{
  "train_examples": 26041,
  "num_classes": [3, 4],
  "mlp_ratio": 4,
  "subsampling": 4,
  "residual_init": "scaled_by_depth",
  "beta1": 0.8,
  "max_grad_norm": 5.0,
  "warmup_steps": 2000
}
Rows from block 4, named by matrix and row number. Rows with one number belong to one neuron. Each number is 128 + 24 x the weight over its row's rms, rounded and kept within 0 to 255. All counts start at 0. Numbers have three digits each. After the name is the row's rms in percent of the matrix's.
# u: gMLP up (value half) (model.blocks.4.mixer.u.weight, 512x256), inputs 96-127
# v: gMLP up (gate half) (model.blocks.4.mixer.v.weight, 512x256), inputs 96-127
# out: gMLP down (model.blocks.4.mixer.out.weight, 256x512, transposed), outputs 96-127
u.37 090:125145129080156075174103117132113117131116114119113162120165149091116154128127151139194123124126
v.37 066:137146153142113156125134112094144109083118133112102156085120141117147142103086184153123108127116
out.37 050:136153104134105153149112130140144157144091111113118120123192160137097180116150131113156144132156
u.38 097:117133145127148142136090144134172142132067111100123113148131129133113156097127134128145155151107
v.38 098:156095159118121117150136134095139142118127125143150151119134154124115096161099144145113135139104
out.38 107:111169071137115125125144125154111154164108143133140138143159139120121151138149124140167094131131
u.39 096:155138169162139152088123139106137120092146156180113088160082157116178136129144117103090151147119
v.39 120:159156113140132126099107107126144119129107118119085106133117157160169150145147134119151111121156
out.39 136:138094098120078124114138133130132109158140114128126131094109111191157119114129113101102161103123
u.40 099:126140140066133092170102118127124106130119103099103176108145125107128152116128146133177109126144
v.40 038:128103108098139084141133173134109097108087117102153156115185169079141164136134163146143102141174
out.40 085:122177118160145139149114124163127167135091163151167102155135165126083169141141114160146139103147
u.41 116:128134153129131091125136079088140152124122096092121108113137158129133120102094131132128132140132
v.41 143:158150089131084120155154102160098158147154142142127103067153146134110159120078147191141087099154
out.41 173:134141151116135106114119116093134142144100099106104105130160123133094084118148136111109110160138
u.42 097:136129111088128113191148127143110164117128122147148130139163143135104134140090146165175142114126
v.42 081:107127155123120126094135108131097080126111119100107177125122132096153200111156128116136087132168
out.42 114:127146175132174134113099157143142112107131096132133069143133134097105132113156118130133135124102
u.43 135:152115130114129031117116151129053141138188136147122101157104128131088151138128107123115127137088
v.43 134:163146122154157159127098143148180110129129112151115134151124142136151118140136145128143136124124
out.43 200:142130104188115185104126106149157163132107119136129127120154167138130155127162104122131138129161
u.44 095:128134125091139091167119119128138113125115109118119172105166143087124132121116167146190114129123
v.44 065:111160126136109161140141122109148127109128144101133176063135109109136155117089168168120083142128
out.44 054:147157103149104145128121112128131141147097149131111147124169182151128185129141141093158126121163
u.45 120:130136149076106094142152124136127146121138114136129115125158095124057149092108124141131080145130
v.45 127:150144147160113121089124125121116144093132167206126072132114144147125116165116122130102103137153
out.45 184:088169132168136116089134172146105079121132152121092146096097089117144127140149116119092149129138
u.46 118:134161117111126104173101116163094144121101129122160181126185181139136127148110149147167140131159
v.46 116:117104156120087152089153105119121103146116109105130155117130126109162145130143141115109106162177
out.46 140:137091133079159126154133141102133128125140102089134150135130108098115114091106151133154131177069
u.47 088:123141120083122109169133131134144123127115123104098174083170142095110131100098193153189110132126
v.47 101:121108164103111131106143081141111136114107110115127138119144158098157162128125151120122099153180
out.47 056:128181131164117134094142092137134123143118161131044190113114115113170153147137164114125126116150
u.48 092:124150127089119111155136126137157116127114120098097174082164144096116136108102191154182111137124
v.48 099:118107170115122117095136090137125121120096110110127143131140161101164163127140153112128120157168
out.48 062:104188122168129136089137107131126129133136149128050159119103105098166154140130133106130150097124
u.49 092:138128115074134090170132125127133116131120102102111157092169146093112128110102181155179115142119
v.49 062:131117103094091118162132114115122149167127112105111141086190157150106139139082180153157132131125
out.49 049:165138131141092133143142084135132143123112128166109147108157152156151174131116134118149123117136
u.50 105:117111121115106109144152152143125109169143135081064201065143098124137142107121156153138091129107
v.50 053:099139133130103132142142151145114138138111141121107157073137107121138130156083160178126142127165
out.50 094:190089106124100150159109134161135173125141097179130118086169138129100142091121128176118125120115
u.51 123:112139092147132163134146122157161131141120130151122135106169134128142116159138168137185101107172
v.51 123:091127118163107096118119122128121151105143177170196101118122185134109117152100110166098125130150
out.51 180:157166145108158099144122095168102096088151128151078107114091098119133151141116122177118137097141
u.52 095:125134127081140093169120128132133122130116111115108175098164143090113137118110176151186111128126
v.52 055:106178119135104160142143133133154122135124137106072142063126122118151128094081185169143112126149
out.52 048:146167129155098141116141115138138146150101143131091155127157155138138177129140151087160121108142
u.53 103:105121133125089092147130124125091150124142111086154116121133139086110128093089138162128108160145
v.53 138:162125148145083133093128092106145153104142153181116086100139166138166108159077146139072129144162
out.53 108:142166131178124167084103121126179113123109119127121102115112140123177150117183116091106154147122
u.54 090:124140118091122111169134131128145124129116119100099176083170145091114131103095196152181112133129
v.54 110:105103176126116140091144091125128111131105115097134171135128135120162149120132138110114119142162
out.54 059:119172136161121134095133105134136118146112169125046193113110117114177155147142163115124130121146
u.55 098:137126101137135115121122090141121090162143113132115174115114140145114150093126123141166116109126
v.55 075:140135129107099146142129137111129124137112126111126166084147150108133123188114183138126123162166
out.55 113:135079118095121106153154158133119153128160108156162122112154104125092092116149136141093147143105
u.56 098:122107149129165119144120100140135127107102073130145143141129138107115166092161132132181125131100
v.56 093:119138130162088122106138134142132154109125163176131094102134163139124119158074133145103143110155
out.56 106:148137140125111135127126116104128120125145098135093124125161125138175141150112184126144116122140
u.57 101:130130110103135107152118121139152120122125118108126161082177161101130145095112165160176094140125
v.57 103:096123177126098125085154094111109118119118136109128157107123153111170140139117131123092106150179
out.57 063:113166117122121135126142147126134097138107153109105160141125114119155124134154127091168159105129
u.58 100:099112131108134130146127094123151087109121128126143147120134142109137138140125133137146131129128
v.58 065:100158142110103142134145196145144121097126139112123146110121119085104164095098204140146131171109
out.58 134:087134117109134119114161182118104113131160185128156156128121071110099097140130108133097131134114
u.59 087:121143119088125109167131129133142126130115123099099176082171142094113134102097192153190110131130
v.59 103:115106172106109130110137087139115136120105107116138135123149170113155149126119138126126114155172
out.59 056:121179135162122136097136109143133122143113167124052191114117118111176156155136161111133126117154
u.60 088:122143119082128109167129131133141126130115120100097176084171141093110134106100191154192112131130
v.60 101:110102166111107127108138094139118144121100107114145133120149166110154151128122143126119118147176
out.60 054:123182136159119129102137106146135123140111165128055190115118117109173162155135160114133127114154
u.61 102:105149107112150102191096110136098132131097138113154157134167172129122121143111136147192161129166
v.61 083:115115166140131122081141111139104089116112123105110153143108122099154166112154116095127105158154
out.61 121:152075149092153142137133114089172122116137084097121124145128111114116087085117125123102152177078
u.62 115:166129089096152128184104123149116135149134089133138113152132149137103147135137143136213150110119
v.62 090:133157178134110137091117113088128132080103168131097127119139142103140187164138118122115058141173
out.62 126:108105157111154096119139137106130079111137117139173099159105118105117092118128087119127121145107
u.63 089:124139121090122108168134129130141123130115121103100175085169144092108128102096195152184112132128
v.63 104:110105160122124132093136091130117110122102115101123149132128150111168176131140145108131104151172
out.63 056:119175134164120133095136100132130119145116167125051192113110113118167153149138164119119121120148
u.64 090:125140119089123109163134132130142123130115120102098176082170146093111129102098195152182113132129
v.64 108:117106147114126126100142093141115109131108109097121157135132147113154179125142141107139107137169
out.64 059:121175134164120135093136103136131121143115165125050186119104112116169151153139165112117126122149
u.65 090:126141122088122108163129129135144121127115119100099179081167144090110133102096198152179112135128
v.65 109:100106173120117138098142094135126114126102118106127168130132140118168160128129137114121113141169
out.65 059:116177129168124139087139088135135120142120165126050187122105106113168155145140156115125131115139
u.66 089:121143122080127106169127127130141126132115116099100170086169138095106135102098188152193114128128
v.66 109:090117157154101144082159105121142144136124129137166123092112140144172125160108119128094114132161
out.66 050:123177134165126146102123103161135118139112163131060186113123115112184164150136157111137137107154
u.67 089:127140125088122109170129129132148122131115121100096179084174145091112131106097192151183109135129
v.67 111:104100159131120143081141093121123105133101114095124166138116136123174160126139141103118111142161
out.67 059:127178131165116130092140090127135128143117162132046184117115117113172152155134160111116119116143
u.68 124:136145120116158089114119126136093098137144087109098128133095097130127179080153120103159157103067
v.68 122:148124147090098142137120122128166130115129154126117133096122092122137110170087147149114093144145
out.68 187:138085128156115177133141140100173161127118081128153111157146124136118077107126103117112168121102
u.69 093:119136124079147084168122121131125116133117115110106164099158149095110139110103154151180106140126
v.69 042:123147121122140116153136119159105126125122139105092161100145119076095151106103169166159111143093
out.69 047:133136130098114115152123129112129131176102128109121168151178149123114176119155144099188136147139
u.70 094:127136129086134093171121124129136118131115111118107164096165147090107152111114164151178105138125
v.70 049:117177144148125107122132136121135111106122152155092123094129152108116141099116127166141096104114
out.70 049:133146125144114140148139120137133145140107152118109149121174154146126186110157139095175110127155
u.71 088:125150123110149084134103107165111109121099137139133193129156162128161145148145140122160137130158
v.71 096:114116159149077158099159132117118116102136169132127157069121122135166133153105135152082092148162
out.71 101:171111123073124114157131146096126138124173107135143100128133122155110085113101142119121125146091
u.72 096:141130135110134106157114125129142111117114090116102165103171156077125134102110190150170122149119
v.72 045:116132089148124125188143167132168150140115120113129101098148135113077096096098187171173138143099
out.72 064:111154126118161093149120108157114150129126186134183140150129146142120163109122098122175128104118
u.73 097:113178129110130112138120092137121147129112102110138094108140131104119153122118151139179144126125
v.73 077:137141167133075119104132124115115118108132162139118115091133178117156142143096154143097098172189
out.73 084:059140130113106117126139179132125142112131105115158064122122117143121119128144067091122108134115
u.74 106:117121114126138102122135133104129117133141063078087175111118110128116131047135139110166147113097
v.74 076:116106149110085099118143090115107125128104102113144163113154164102136161114138143133141111145163
out.74 121:085080112112079120124149166130165122134143134150133152098110117126145150154130113124140129124146
u.75 106:106160121095115116134148106158117098150123160140099151069116115130120166118099155163146089119118
v.75 120:140111149137068143092146087105128119100150163137125124057103132134193114156079139147080104139175
out.75 115:142092153083127109121133119090120110111128130086117124159125100125157105077116116111120128131117
u.76 097:138167116112120110166134101156088137137125134153088114107129113144105165151092147162187080101174
v.76 121:131138143155073131104134098085152143119141160139128122073133167131166120144079138141093104140153
out.76 145:149065122106143153163082121162143086098117093100115133129136118117165164086107136168145129132097
u.77 088:121145119083125108165131132131145125128115121099098177079170142095115136104099193152189111130133
v.77 099:114101169100103132114133078133120144129103100113136132125145165109156167119121144121122116158161
out.77 057:116179134162120132100134102149132119137112160123053188113118114112179158156131161119134132113152
u.78 088:121146117085125108164134130131142125128116122099097177079171139095112132105098193155184108130131
v.78 103:120103161097101131110135077134119138129103098111133140126143163106157156121124145117127117156161
out.78 057:121176136164118128102138103144137121133115158123051188108114115111180157153127165121128125111153
u.79 105:130146123093126130155134120131142110123115109109101170080174142097112133115106205165171108134131
v.79 110:088114174136110160093158101127120121123101130111134169123121134110162160141133135112099095142181
out.79 069:151195113146143127120130077146115122115124166144077138115108113104152166150135146168145103101136
u.80 106:160170078111120123161114094171120150173144129143095148144135109159113177119125132134189090116124
v.80 100:111114139096098144134119161113192117146116126084104139106158100145149125116118148124115143135117
out.80 158:161108103132112165170125117167160140089134118155131088104141145110088148130095119193121120109134
u.81 087:119138120107151123146148085146145103151132117115131129106145120144138183095149135111159074116107
v.81 069:121130152108137094151102110082156168122117120097171138134156152110088132101124140150167132143121
out.81 121:096119096175155156119135133165121124143094156124155153160136137111148131127155114148152158112113
u.82 089:123144120084130108167128129133142127131116118097093171083169138094113134100098191154191115129123
v.82 098:091110151144108159107143105125133159148099107126167117117118153141155151152124107126094137125148
out.82 052:120173135168123148093134098156134113138107164122055192115121115115197164144141154108130134106152
u.83 101:093156107126135096112138153122118096142130133142095176124113102133134140080134124109143136150101
v.83 060:112144095101092090165140122103159122182103140114115172060195159144106123142108187139143117131151
out.83 117:110091079124093152140162136136189113159137120129090174060111092146127137110116150136122107109133
u.84 115:094116117115131129150115158120142087135095132118129171096145120101129132100132166121145130160106
v.84 091:172143121122130154161144145088159133130139120149143154083121117117114109151115149130130096144103
out.84 074:131156129098148074127132149114084113148101168119100147154107127105174113155142177110133128153155
u.85 096:126130117098128102150137124135146095142116090100085166081151140100109153092112170141167123146129
v.85 049:145160134100114103160169128146120147133142131098103137073146116088087128093087191164167122122096
out.85 066:141130116150144123111161103149110099120140148117129129123071123127096161109142099146143120096112
u.86 091:135137143069127107161146140127114119119135121136108148092157139111118109145100188144146117154133
v.86 066:113133135108132114139130118088173117137099116108133148101175179141113096121110159138162121151144
out.86 118:128108131155084143121137084120148183106131098157167080092116152126109125113109107159120113134153
u.87 089:125141120083120110164130130132143123130114120103096178080170143095110132102098196151189112134128
v.87 109:118103171108111135109136084141114126125104109118136145128144155098158157130124148123123103152168
out.87 057:121183133165121135093134105139130120141113161126042185121112115113169157150140159115128125117149
u.88 105:118110145108132116170114098138126127094104104112144147125138142092134153120130128141161146143122
v.88 082:140133166128111098128148121095151162102135130108127111110113162154124097099093156125108158147110
out.88 142:095100126119146102117150137135090110135122133096121131131105104127160096106140137116128166138124
u.89 094:138144112075155084173115124137121102127104117112121161122162163107121152138132157134192115124130
v.89 086:161126141140097132118162127107145141112161144155098102089158163145148093159071171137097141152141
out.89 083:123103136141102155121132134127114164115098103139160109126164169136128158105149109122118167129149
u.90 101:144131109102164116163086135148116119110102103143094136127123139114098171128150133130185140107088
v.90 120:093108176159087151086156084096129126108133157134148157077104126128201112155109111135078087133190
out.90 095:114074136109118105121170135157072106113141116138122120082093104098178162094141117124138151151094
u.91 100:146148132097162113151112115122131126129120103112108157117137120090091142137131158150215093128140
v.91 058:121139121130137108170111147121144149125117115133139139107135157092093124111094138178164140136108
out.91 076:128116156101119090106151111115093088117136139112052138111082093113163146113138137105124126087101
u.92 090:127141121088119111157134130132144122130115121099094179078166143088118132105103192154182112133130
v.92 104:116102169110123118098134090132123122119094102105119157130139162105163157125141152110135123152158
out.92 059:125179133163119131091144089139139118137121158126040174117108110104176150142138167113120128112140
u.93 094:110118132108124122160140124125142130116101109103117147087163140107112157102107170172155136152104
v.93 160:092096107162127156119182144150120134131144128088166128131101104111116111084142115121105157135098
out.93 078:148171103140135131145121130192140138113110138163088138093152144105127197141141148148176093092121
u.94 091:133126122085133097167125127132129132127105099102106158102171153103106132111106176153202125136135
v.94 101:151166148151134158118139102092154124097138158150140160089097126121151102167120123152117067122119
out.94 049:156173109153104128145133114122138117154126168164119141116168152174116147149138126142169085080145
u.95 098:131134132087144089166123128129139114129113105111106165100160145091118129105115174151188111131128
v.95 065:133180165140109125132126122102153127093136138124099138084118123128122128097106146170144088141115
out.95 051:135176121145105127145132110130130139149100137129114163131161164163143185134142134106161110109157
u.96 089:119145119084125110161133132130146123128116122098099178082168139092113131100099193154182112132127
v.96 102:123105166103112134101141081139110134117107107114126138122145159096160162125124148120122098157176
out.96 057:126179132158120129098140104144135116140117160119046184107113122114181157144137161120129130111150
u.97 099:128111128065140103168125098114121109143116122101162193110160129114142113126105173152144106126129
v.97 125:144115159143071155089146091085149141118154137139109122072118142135185090160073136130079109145175
out.97 076:145089107121122112140171137141090113130157159122137065112137127146135107118133136159074132100159
u.98 092:126130125086141104170119126131145122130113113108111162098165150088107140111106171147196113138126
v.98 042:129186141102120113143148130142119141084118137111119113096156126099090157121104155179177087111127
out.98 049:138150120138102135129142096161138131138121126127082166098149139145123170113142114121159120084146
u.99 088:123139118085123111164131131134145124131116120102100174081168142092110134100097194153185114132127
v.99 113:105108164125125134090143088133122104136102115101119167136125137118170160127143135106126113133166
out.99 058:121174133162118138097140104140135119147112164126043189113119116114173157150137162111130128118149
u.100 101:113111122105139110151106155115156089149105127089112171100131117109127114103115160134153123146132
v.100 084:135156152134145112098121117125127102092127153104058127108094111075152182115147113113115091129129
out.100 088:121093124105127122144143173123153118129122139147144145162160137102099100151135128129116124137104
u.101 093:123143119094121112157128130131145123129112114099087180081163143095119134102101200157175112139124
v.101 099:118102166103109139108145096136118133124112107106145143127140153095138144132132141113116111156173
out.101 058:160185142162117119104132079140129122130112156133045160122110115111171161148137178126120106115145
u.102 088:125113124117128127139133132121137096131114111099133193109130126132153149069123159147163124141096
v.102 074:132116137141130131097165089135109110133143124071108130114106116082143157088154157104122142140109
out.102 077:140146149103105108152078157134145171107131125160148109102179160097097127137101135166134086129123
u.103 095:118118135083118125156152119128119108136117131127129156105123097107098120135082133174130111152083
v.103 101:172130130146109141112137121132144167098143106190127103119140185141126080152111129138109153097152
out.103 112:117131168163167143105107135132119138113104114098097127162146150120170160117169127104133171151143
u.104 110:139142110103167092181095105133129124129103098094118159130181156129137130124122145118173153121150
v.104 076:142158147141127160121137141114145092118133137122091141091103117140153122104099198144099134135110
out.104 103:140098116094134126146103149094155146163119062125111153144183147145095092128110156107147132129110
u.105 099:144125106101140126148124141159134115144114119143109161114137131113112158128133207147175112136155
v.105 114:116140135154110149106117102118145150096133147155155114086090146130156126136110106150106119112126
out.105 091:103108132101144081113126096121129090131134172113151126126098109141119142096137100157144053134133
u.106 103:151137152152129133120151099152132127103130125158118138101122147120105157146127144153139083135175
v.106 056:103137156061090057101148105101109116128132156123117117101102128107119212138123123127117073131185
out.106 114:087125112086176093164124121138068145137139108094163127150108092121075141121123112138162110119094
u.107 088:145169124109126104132106153142125130109123088120085149109141130106081154078117168137191103140122
v.107 080:133109119112084120128150147120123090128146162134133166091136170113105143158104158154106081168141
out.107 078:105120145120112137117157136164155123117145147154131150100142128105163154143129116151114119105161
u.108 104:130142121089128118155133128121140121133117118105112170081175134093113131108100197162172112140117
v.108 100:115104156107107132099152094140109122130110110099144141133136142089140153123135139117117113157180
out.108 055:147137127138140136121096118165143103120105145162081128122115121129180178137133126151140123097155
u.109 094:117140123088118109167134127127146123130115120097095172077172141091105130094094194153181110137133
v.109 095:118092139096108105114157109133110124134117118108142141116159163089122141125123150126117117143179
out.109 053:106187121167109130096154078129130129142131159128066181106117123107166156150138162116124122106140
u.110 103:129156108137139127106133116136122109128137080095084136107113121123109146039148156117170124136105
v.110 074:121120137092072116128146094137107130137119123120129160086162147123123199132108144149149093121159
out.110 092:071093131087100085142145153136159138125137144149138171102130113118141139161109125143158116113144
u.111 091:127140125089120111163133134131142122127115121098096177079168148096111134103097194152180109135131
v.111 102:112109159119124119093140097133115111125102104097120174131132146111163170130137148108126114151164
out.111 059:126179134158115130087140092121132119146123168126040190116114113111162152149139164112114123119145
u.112 092:126149127086126113159133131140148118125116123101090171079165136091112137104100197154190110141126
v.112 101:114111169107107137106141083135112132117104115115131141122149160098153164132124147126122098155179
out.112 058:120197128163129125082151095142127122120136157133051156124107112098171156148133147104121134099142
u.113 102:135130117101134100158117112128137119145116094109116169102171152105107136097114178142179113129128
v.113 054:125186141118117128138136111144119160091124136134096105084168119097120146151103120177178098117151
out.113 062:109164099133131151121125123133139136149119127151144157126136125142091153134124100092148093086136
u.114 087:121143120088126114162131133131150122128119119091099179083162133093118132106101190153177112130129
v.114 115:096098183119072145090143098091136137122119146105156148112137144118156102137092125143079106160176
out.114 065:127182130165140142099137105154134107137119168107053178121112117109179161136136156121144126098149
u.115 087:123141116074126107171125126135141127132113118102097171088173143095108137104099191156196109130129
v.115 096:110103139128110157122123103126123146141097091119155111136130146142148157145141106114110139134158
out.115 054:117174132164120136097133097152135116138110165130058187112117118113178169153138161099131124114153
u.116 090:123142118080129105178131128131140125130117122103098173087173142093104133105097188155194111128126
v.116 096:120102180109109133115131094128117139121107105119145134123145173113149156122121137131125113158175
out.116 050:121176130163113137106138110149136124145111169136062191111117123123171157153137166110129126116151
u.117 090:125140121088121112167133131131143122128114121100099176082171145093112128099096194152184111134129
v.117 109:119106155121130126092133088135117107128104104097120149135135141116162175124138144108137112140167
out.117 058:122174135164115134094137097128134120146115166131051189114110114115169155152137164116116125118146
u.118 086:111118104126116146143162104122134108123130099125123150104128104105117125121121126146153127133114
v.118 068:151134123103100102125153132103130104143148117114109138066134157136147131168104188121120111156171
out.118 114:095133173120127104084121168106147123126127156133135121142111130113145120125168102110088110140133
u.119 110:146143125078126094176129121129129104118130144104141136094167168084142125146115156144151093128134
v.119 092:119107170111124121096137094124114097115116104113110167120126133108167185127144150113136097149159
out.119 108:154109116100116171168112097109163174109108065133147084147156159136103127111107141152172128109112
u.120 115:147124128102124119147113143141137098120126122096122172104135112119138145125127123168137067136139
v.120 097:181185105124166091124124131151111124137137138136110094136119112131100169108132133142154118123081
out.120 158:142090133103096093136120162106128124135154142165147114120122105143087107131099143152082115138129
u.121 098:146140136094133084169122129132142137112105092106095169103168154092097140106118183154181114149137
v.121 119:122133127154117155120140113123151142107145153163162121078093117121149106151105101152105123111112
out.121 064:052158129135146108117139113162115122148113175120162143160120131164098170135159112132172133098137
u.122 089:126140121089122107165131130130144122130113120102098178083170144090112129102097194152184112132128
v.122 106:113104158111118138103142099140119113130101115101130166133136148114154167125141144105133107147168
out.122 057:123177134163120136094138099135130123142118159125047182117107112113167155144137167117123124119146
u.123 109:140095115098128143192120095109142155122106092109149143133150116110092138127123129150164133114106
v.123 142:165120146152073141082138106105140143105155155173116093096108148144179104162084139125068131134170
out.123 137:108145110118137111140149127090112133160127138093121165135141105125149101114134167115151116149131
u.124 102:136122116095115132163146130150144130127113096102081181099173136106101154094097172169170112125098
v.124 074:127164142138103118129126115114161141096131144139128153083121134136139120096091138172124073152122
out.124 094:142153100099135100150130125120102165163149162158154146120150130162064131119106146169154078096124
u.125 084:126142111088144129141149135127177093148110130121125165109143140122113110123107153138165110141133
v.125 115:108115136160099157119156104129131154101144153149176106080085117124155126144104098165086125120137
out.125 092:137117122163165143117105139139141113111114176145169111156120171109166175135171137108167101131118
u.126 102:144143116087142100170119114125137133135109124144138155121179179133131108143133154139188132143157
v.126 111:164121136141085142102128115113145154107159143172135083091119158126157103159092139135093133146156
out.126 101:131105127183139158086119153137154085157131155119118146118089137140148121121158139090069168150105
u.127 099:113119116134115151126156137145163119127136088099137138099122127073115133072130155138147109164110
v.127 101:166139134124107137105157127090165101128162150130086131067116117116166104160112160114098114153143
out.127 128:111156154139106171114133143096168171130120105163115132128147125136086082162094127141112105120147
u.128 118:158123115134160124137107098156138115120117045125121155133122148113118148085153131122175156110095
v.128 121:151109149138074144119130107093153142121157143148114099087128143133160088133053143149084129156151
out.128 125:105127118109146117148118156102139107155117135087140170138139099098136094120130131100143128132111
u.129 088:122145120081127110165132132134143122127115121102098173084171139094110136101097191155188110130129
v.129 095:122106180103106131118133088133112142119112104118145122119149167113144158119119140134120117155169
out.129 052:123177130160115137102133100154137114140113160124050190114122121111182157157129160116139127111152
u.130 102:154112102138141134126150134135134116122141106123142153138117129093118123113147133122142099155127
v.130 114:165110146128085123112119138078151146095122147142116118091125132106155144115120141128102106154156
out.130 150:105102140114073150109148115088158154122140132128126118101098082142128095091076112135084109146128
u.131 095:121143126087127124159130132133146119122115119097094179081170137090114129104102200155179107139125
v.131 101:107104171112111133107149104141106132131105116115152138124150160099140147135131144117111102154180
out.131 053:145185128155116118095150068127116123137127166126048170125125124106171161161128177115142113111147
u.132 104:133122100080140100184135145153124139153121105120136159107184150105068140089116173160189113125104
v.132 139:128092161134069150095146094087143132116147154134137126088122133128181090146072135143073108149168
out.132 085:139138094132187126164109125173110100162125133128134135144135163135110155137139148122190161102114
u.133 090:126140119081121106159129131134144125130111117101094177083168141096108135104100196152185112138128
v.133 105:117101165104108142104139079136103121120108101114133149125147148097147154132122142123120101150172
out.133 057:121183137166126134093133094138129122137120160126044176126108110108166164153138155118131129116148
u.134 107:137102131081118102150124128120117091139119088092098199086142133102134132100110171153154102142130
v.134 100:110099148108121136110150108147115128131102105105147149123157168106129148111141158114129128158154
out.134 059:135122098148115128123125107105157129150104113123106120132143099147138095103125091123123127121128
u.135 098:125151112065147072178109111124112110152108124115121171117176156133115126139113155138178121126148
v.135 044:150175131145130115124154114164124133106135115131075149095106125098106174109116131152155114130139
out.135 069:118121119114090129142107173110146140195124134109095173128174149146115156142149154063151140154131
u.136 090:136116082117136116179147096147111137156133103141148142121137154138117133137113153138190136121135
v.136 053:115138145094101056126138118098127153137138130134119116084162156135128122114085181148125132157115
out.136 111:118106152102171100133120142096128084103145098115141079142124118093106092111112121151120116178110
u.137 101:132141122116111146146128130147118126120116108104077181097128117112129171107121188134156108153097
v.137 092:100106167121140149090155142108111093115109134089140153150128149100149127105157143095123144156146
out.137 089:149106131144116149114137139145138153127132104171122126099144139130146121070132104147096113110126
u.138 091:123139114083126105175131128132141124130117118106103176083168140089097128102097194157186106132126
v.138 111:098099169130110144089145095118132113132102117094137166128126137119164151119132144110113117149157
out.138 050:135171134173108139103141087134132133140114156134055177118122118129162162152132154101139115107145
u.139 090:126141121085122107163129129132143122129113121104097177082167145093107132103100193153182110135127
v.139 105:121110159103117129105144081142111117130105109105122149124144155104158170122135147115132112149173
out.139 056:130181133164119135086143090134132123138116162133047180122109109111159157150141156116123119117147
u.140 090:128140119087121107166129127132143123131114119101097174083167142094105132103099194153183111137128
v.140 110:103103173127115139091146093122130115129104116095133167134128137120161149120132141110111118144164
out.140 057:125177127168121137093135093134134121138127166131048179123108109113160162148138153123127120114140
u.141 117:116111148086082109206116138115137175116147122074183111138175154129077113093077118146126137184131
v.141 104:114129145164111159085108144112141125115112172157096105145119084143144134134121104119097118127126
out.141 170:125140130170090118092153131116121124103133163132106091078085123135135126101141112133077131144154
u.142 088:119145119090123107161134133129147123130115119098097176079169143093117133103100191151187111132131
v.142 105:116102170104109127108138085138117136122103108112137135125151167110153147125122142123124117153168
out.142 059:119180135156120133094132106146138117134115156117043179110118115109183155151130163112125135115155
u.143 106:122139120139106132128139134138132110154133102087085160072119103118140174061138166136145127141080
v.143 088:116123172095101122097132117108114083122110128118100195111128129129166169130129144115122080149165
out.143 127:173112146083067107155088134115118167103145101150090109094164136141122109128098149171106113131136
u.144 089:124144120084119110160133128133144125129113122097095179081174143095114133103099197153187109133132
v.144 103:118102160098102132108135075132119139129102099112131139126142164105156158121124145117126117159163
out.144 058:124178139159116129100139093142133124134114158121047181115118112104172158156127171117126121116152
u.145 146:110146133100157106149110132148116096094117149143148111127154148098154137145137129125144136121133
v.145 150:154114107123111147157127119112128172096146092153165088138144096106063105121121119159126124122106
out.145 230:100178121170126123083137158127131097150131204135095161102112116142139119148149120116087125118156
u.146 090:123139121087122112167133133132145123130114122102098175082169146092112130101097196153183109132127
v.146 110:112106150124125134090140103139118103131106111095120162133127141117164174125143140098138114133165
out.146 059:120173137162117137098137103133136119147114164124048190114113116113174150150138162113121129122146
u.147 110:119141115072165082132124133140107092136135151129104147121110110133137176117150122117158148103091
v.147 130:123129166128082126107128112080139130120136140126106137064122123145177099144074139134090114162153
out.147 118:120103159137115137112112164100163161100108118132130095114124138074140106108156104146095157171108
u.148 097:139137134105146114155120116144151107126107092109107171103157160102137139123112170134184126148126
v.148 076:126133158138113131123127112101160112111123160112121183074098150125168111108090154146111104140105
out.148 065:139135109128103139162136119120130133190115140123130229103139119167113127155113147106161081105138
u.149 089:120144118089121107159135131129145123130117122097094176077170142094117134102100193152181111132133
v.149 100:113104159108106128105134087142114137126103105115127144123145166099154157125130144117122114160167
out.149 058:122177139157120127094139110138135120134116161121041187110113113111174155151131165116123130114151